A small image autoencoder, trained from scratch: encoder activation relu.
Rows from block 0 of the decoder of a small image autoencoder, named by matrix and row number. Rows with one number belong to one channel. Each number is 128 + 24 x the weight over its row's rms, rounded and kept within 0 to 255. All counts start at 0. Numbers have three digits each. After the name is the row's rms in percent of the matrix's.
Before each channel's rows are labels from the 100 images, of 14848, where the channel reaches its highest value: "responds to" is what is common among them; "colour at peak" is the nearest of a few named colours to the mean colour under the peak. Only what is clearly more common there than usual is listed. The data: small charts drawn from random numbers. In brackets: how many of the 100, against the usual share in percent.
# convs0: first 3x3 conv (decoder.mid.0.convs.0.weight, 128x128x3x3, each kernel summed), inputs 0-127
# convs1: second 3x3 conv (decoder.mid.0.convs.1.weight, 128x128x3x3, transposed, each kernel summed), outputs 0-127

responds to: heat grid (100 vs 7.2); dark theme (100 vs 30.4); items: three (33 vs 13.5)
colour at peak: brown (75 vs 12.7)
convs0.10 102:145097122133118120181116136129183113140110149114127153117130113110155135149151103147167125104181121104128135150107179177101135130102179085125163158174128137113136133133136162158123170111165159153132138148116132114143172097134119121149134125085141140114128106123132112145126128156137121122130136110129077112083164129158170144140114130127172116189136164111150164132140102127118171158134
convs1.10 198:145140117114145102135134129119146132133130105180164127115155141145126116101115141126148136111046133114163121128121089144109093092129134153121126152141119179135116133121098103104126112164121106112094123151122145123129079189126122120111123073111078115100118122105170141124175160124121153144156114130129118167094079127119099078120112109087167159117140110138131092114108115126148102154155

responds to: radar chart (44 vs 7.1); ring chart (38 vs 7.2)
colour at peak: black (34 vs 13)
convs0.123 069:180145129118147148168117154132133147138123119104132121118153125129104165149147177145140134159125148170125159169161100117130165118141121172160092132157126167158120150140146138100132164125113114173119172098180158112115098114151123112173162129173143110160119136152152137114150157162152090122148136126155135120143175135167118132144135104124129114175123125168149089164157140116144127138129
convs1.123 071:107077108117133140073111123124105128123124119139142150140138116088142111103150104146103118118090111151145121122150133090122143153129142131122135116126059102108076102115136093107112108073113145126060121119122115139128139167119161136104109088145105067118131122103075105149124119110124157139130118107125133169112133097112101108116126164142146092136145098125136182104170128166162115115119

responds to: legend (60 vs 29); horizontal bar chart (26 vs 7)
colour at peak: black (38 vs 13)
convs0.71 069:138135140127143146146124127136130146187170136131145105159121127126125159124105131142090146121153126118143098150126124138147143155146149135167154116145165154129161131163159160124168103110118156132166127193137142138110135158110192135142177069169122144154146139117149109129141178131119135139130154123153155139137115167115148130129118155159127135120184123104067119142134156078145162129104
convs1.71 085:143134134168136170126125156094155147152119153125127144134098148095108118141114150124131122130130140129126098105131103082071116119119135125121110095139129067153117126094148118125123180101097185126129114131130139096169149115126079134107123163157100099110142127110114123147166108131157118150126091111101112184132127069131125141152103102092122137113120105130181145171166118138092104107097

responds to: dark theme (100 vs 30.4); radar chart (99 vs 7.1); one colour (99 vs 53.5)
colour at peak: brown (54 vs 12.7); black (44 vs 13)
convs0.98 070:172174167134114148164147121120141161130120139162135129122137149130120160137140123157125129159121153151187110164141147144102082146126132125163137126163122127117092135140141121139119153181132130117106161104163164118143108128127163156160130165180130089155130151117153153149172140113126155130142145127147158153108105102116157159124175153145158160148131118161146086140148135143108122193152
convs1.98 103:129150119080128105119119135133142132146084160084110153128120105148137161187140168110109130142118115119133157129141184167186128155116131128181084119135138113127129128097117126122114100143115204136152155140127181121127178142137114122122149140080079120117116118125141118148149120149132116125115141106118138080140123135158117130095132182096092118131146164100140154116112105113133150099117

responds to: radar chart (59 vs 7.1)
colour at peak: grey (42 vs 13.4)
convs0.50 069:098171149141138089136145130119120167130136119115140119181134152167169161105162137133151143162117138148108158113124133108114151128098171126155087130116106138172178156118157120136116145129163108130100121086155109155144106129124120136130114139155163125165107188136162135136171161150141130139176145165131141133148142124102131157129146143099137127143104133151181148160136140174158150156168
convs1.50 080:142145146139135119075111137153105127108134143141128149143110118129139149106144130115176153122148132145115143162119114141170115115145118165133188157085107062111133139169128103131097134127118167126154145160104123122062125129139130119079096174165145165131143135120138144119126094156133130152082135122093109159138102146110130140150106105130098151109138120147125122188126121142137139141055

responds to: dark theme (88 vs 30.4); grid lines (79 vs 38.9)
colour at peak: brown (44 vs 12.7); black (44 vs 13)
convs0.92 075:163168154125139117122157161141118169123131137135134121112134148168179113108135139148076146152093163131127157126141141137147141177141195195111106174135132128140140140128148171134126143138178078109125110129166120129157109144154147132138134111128153155171124154143132096105129089152142122130137133126103147176153120109172125143139127141130137156147129124179130098104165109128171138110125
convs1.92 095:137097137146130103101105078140170136146140116183113116162104137093128136145111113120136148135116151129137110125120143123119086120122129135141127132089126124156068139130136138086125118094134163084089131100132128108153099121127109127135107143112141113093106133106114158126152162153145110133195086163110119135141114098090122098144131142100146161129145109139181196082110127135086098097106

responds to: heat grid (42 vs 7.2)
colour at peak: grey (48 vs 13.4)
convs0.22 074:118190119164150139135133143130111133115177108130105140175134130141154147139095146103152150129152139103129142147135147153180125142139176135126136126132113159133149142132170139170159193142161174135162107129143148120140114128178123138162174119153169176123122141129143137137106145098154163136138150088145110171167171142149148148112122111151136131148129088146097127112162128136114154125154
convs1.22 097:114076105109113137138113126141129140162160089123151127126135168119143130117160101139102118136145133091131119166157111146160124098176170145153154122095159172151111116093096133136102168137115132133145130084122158106133079168104063128095127172166086115130159112154169112131140102110138133133150138103128122116110125106123095112122118081115152175119139127114103142111138108152158098108126

responds to: radar chart (26 vs 7.1)
colour at peak: black (31 vs 13)
convs0.67 065:147143158118168157114187097103118139143128088127162161131161164171135127129141176149104122161143145164116157146141108139177133119144140099171148132134089174133084154117126125106174106150128145145116116115156145100178114154149120137149137134106138087101141158131134143131106136129151145118138147101147140137181111164099116143148139140166125131143167139165089122105176115140149147116131
convs1.67 082:095092134101100154139135134110104136093109142125127182163124127143179096131160097113093121147143128103094141150149163106116085108140128147125107107146092118110123092111178144154134137180153146140147148092136123132125177159145118131083134102111089104112122107165142119121167123190128106130169132106127123129114124136128101137118114137131131176155116096109112119111135072121127100138176

responds to: pie chart (53 vs 7.1); radar chart (27 vs 7.1)
colour at peak: white (77 vs 34.5)
convs0.76 058:145139135160127121135115126145116142135119110137160151168121119117177147136152151155144144166138162115129157158126146161131092108157143121123124125157118160162149152150166098112118118197150135173088135086172122140162182143167124131171154187116148153150141164130130151095167119163139178111132156140113158117132116149153132110150123111123134118154106130129119139182122116152140133109108
convs1.76 074:145099141110141113114129126164105143108187114134155153122121123109055174100161134136131106125134141147100155184126132139109150099107106126131156137099072091140118136139141109192114112099167149125087119127113145115094115137131111101140097095155162136101095106075117128117161142133145152095133151147148133158141146164152091131136110143159116111115136141135114144165101121157121150145102

responds to: items: eight (52 vs 13.1)
colour at peak: brown (31 vs 12.7)
convs0.8 063:155159121145138169146144135131118166135152165119123131125170131127086170135135160140110118166171162095135144128122064134143170141133098158139160129085149140168094146150141150128108134103117100113120156121107141125120129170132128149109108132160170150120136150122156126134098118143138144128144185124166171118185143141130148149190149110116138114122145165121127132140120175137135172099145
convs1.8 076:121175134125105118125105116152099122123098157103148164119096128135137109052120109099100128131158140145167130124128157098160093140136152101131077134090154116101147116101118178130155100112133184141116101127140143134138120112168115129125152114106125131094119121075181142137170138154111118127104113109123126138103138165109080136109120084111130121196166105133130146130134120109108113131147

responds to: pie chart (57 vs 7.1); ring chart (34 vs 7.2)
colour at peak: white (67 vs 34.5)
convs0.126 079:138153142171148125158151096161141109116120121120186161155118135115154109118162136127124139115149146118148126132139149176136141137139154111151168130137127148129101133161156148143169104166106198144120146161132140111137181177117124135149151168088151108112153111139142120162108143157153140130157136126145124137153110146152151156140124183175136141124134131144129172108200109122126161110122
convs1.126 106:171110133074147114106101101114143130093110139104156156144117154133128163124129093124095120119150136145108149131140103135127137092141096102123164148121115100149130137131139143125149084117153142116061116067115113118124157115140135130148124089110114125110118091139041076126148142113139180149147105146127131158140139139154124150134112144196135163129109103130124142103166121134098143155128

responds to: radar chart (99 vs 7.1); one colour (99 vs 53.5); grid lines (80 vs 38.9)
colour at peak: white (76 vs 34.5)
convs0.3 073:122157143160155135139114157183146092166138170119152168132097104110134147129103099130129110158133098136127136129144155127088139151156150121127079147118158135171179150142155134118131130101160149118138156134119118121109155128166133126168148158142119137139120104153139124133151176181142117097182145154152151098153189129119143145119140136147122145135174112136172142144108103181115148146116
convs1.3 100:101103121127166074123128142147147123099140103142155103178111115146110165115137108138131118110128126177117109203096075138131131088111146137121150171114082120127103132156088153133099136078153123114102126126117169128094110142097090132140096131119149133114146126085137154156116121163115141141180133127138128155172139150125135106114117093125160144112125111171157148144142096114111125134098

responds to: dark theme (93 vs 30.4); one colour (93 vs 53.5); radar chart (90 vs 7.1)
colour at peak: black (68 vs 13)
convs0.105 069:158164119141146125098134142130110136122123108133118155160183154149154104159166165138115159117126151143147111149163119175096122137154140091135135157148147156159050145134104173174136117159117160140129111138171154140164148115121124145142113121155116153133131178132121155130136130139148179102129123145132141130132114125125127143133158097115155177122166088137095152148109138161116145160173
convs1.105 109:109117132134135125129144144153177140106131149148099146096127119124118177141127123081140144134046135135134156118133130111124126130124084119123150131204125127137151119133139148064129160144113140108124146175124134128082141162154133141129145144146159121149111151144123142141137111154127118153156116123133128088126098148154083129130122176128110124207161166114117139112114089122133116069124

responds to: dark theme (100 vs 30.4); grid lines (80 vs 38.9)
colour at peak: black (78 vs 13)
convs0.65 075:133133153126111182139120141131145169136172153106111092121169178122141166140132102145163103136116171130167150149150105163163132132129060127136147163130132159153142144135165135125165148154134140156157161124112139201141150137141148134147134112114129139100137144110113138131145151175140099143124119165117172156128095180116153129154149157119125121147151150145096143121153156147124120102139
convs1.65 094:163122127152108101133105113123097151117156113114135170125128131163127056074100167151076143134127138108088116135115158113110171155078099120153118118076108082136106110097108134149126110111169112129088129172131153142145128154113110118114111126077179140130130142122086129110165152123144105086129107137121122134131130148169118138144127087117131112131104150117090138120137110109109147147147

responds to: heat grid (99 vs 7.2); items: three (31 vs 13.5)
colour at peak: grey (92 vs 13.4)
convs0.115 068:171140155148152143152144165104131123150152148158122113152127135095148137108137145106151123115149124147162160119149155155166150169128137141149165171153184141128147119165143149136132164129143176108133127164127152145136167164076173120089149148164154157157134151131163127122123124125132132122114156144112138134142156145135138102080115116134144153119150147088145114136120139137168196083145
convs1.115 102:115125102104154157092075159102132116102118123151118140139121116059123145119119128115100128126153136106148088125155104106143095101142147129127112117089140123128149146080100147150121131100155101167131127078138125115165078117121115133136141130109124105089134119132153102096150118090132154131160123148094128160118109084160123170137120134170130144118126087127123182147157172173103132170152

responds to: dark theme (75 vs 30.4)
colour at peak: brown (39 vs 12.7); black (34 vs 13)
convs0.44 075:111126151163151110099097135183119148102136154140146109130202122134151107158128150136168137137134156128122128137140157116149147145151166165124146142146161124146163144113114161194134146116185112091087148085136131142126129142154155138117152158129133149134160111157146167112125161103151115182149125141141148155127107138152155143132133153138158135148121190145150140142130152144161118150160
convs1.44 089:142129114138129117117117113137155133151165128091134126134129093107161186109127110134113128120119131108097142124126079135158155157140112140141117180130092162143085145187149142109141121103128083119154128145126117129118154121129082123108118168133104148095135160132145099109080149175134108119089141114131128121136175107074105147170112112134127185166122120098127148149161181144104151127141

responds to: dark theme (72 vs 30.4); rising (30 vs 12.8)
colour at peak: black (61 vs 13)
convs0.7 069:148134169134137143190166118129155145133164157114144113119117182086106158146143140128131125135116144097170155125151144114178110151125102153141122138106118138137178144136096114136144132131183114136139155107155132167160126175163133129106116168154128109127149119140119149149158110129143142157111126160134134150135157110157109120145156105144149141118149170152106145173170131173147107127193
convs1.7 088:117043128110126102105120126131121134120096146147109126112137074138146121158118115129109144126168130135093109145149103112106122139160131135105093170154149156113136111146134113086145169116140126126141082163136112100126160155173119128148149108167125150179133143132170167092132160166145159119157142103131108145140134127131121161144111120099164173136133144104114163103151126091109145106178

responds to: horizontal bar chart (66 vs 7); heat grid (28 vs 7.2)
colour at peak: grey (48 vs 13.4)
convs0.20 083:171128183123139143153178125125136126171196139176166132149121113106149159103133150116093110122159134146124156133134132170162177136149160122133172159143159111136123123151105147151140137122136124093154137189117137146139128189143160141132148124129120164120133128104085128152102104156130157102152145158119126154145114141158145117129138118128116145120176156114124097105132116160150157125097
convs1.20 110:137101120095151154153112103104127114101148119141135126151113136099149112141115144105118134105145132103138087148153094136162082121166142138139089139137147156130136117107119136132162107132134155169110144128128141154138099093137161129075158135080090101114176139136051092134136104122129106147109093137092111157112129057125123145156103108144131138127117119146100155120170135131092107183132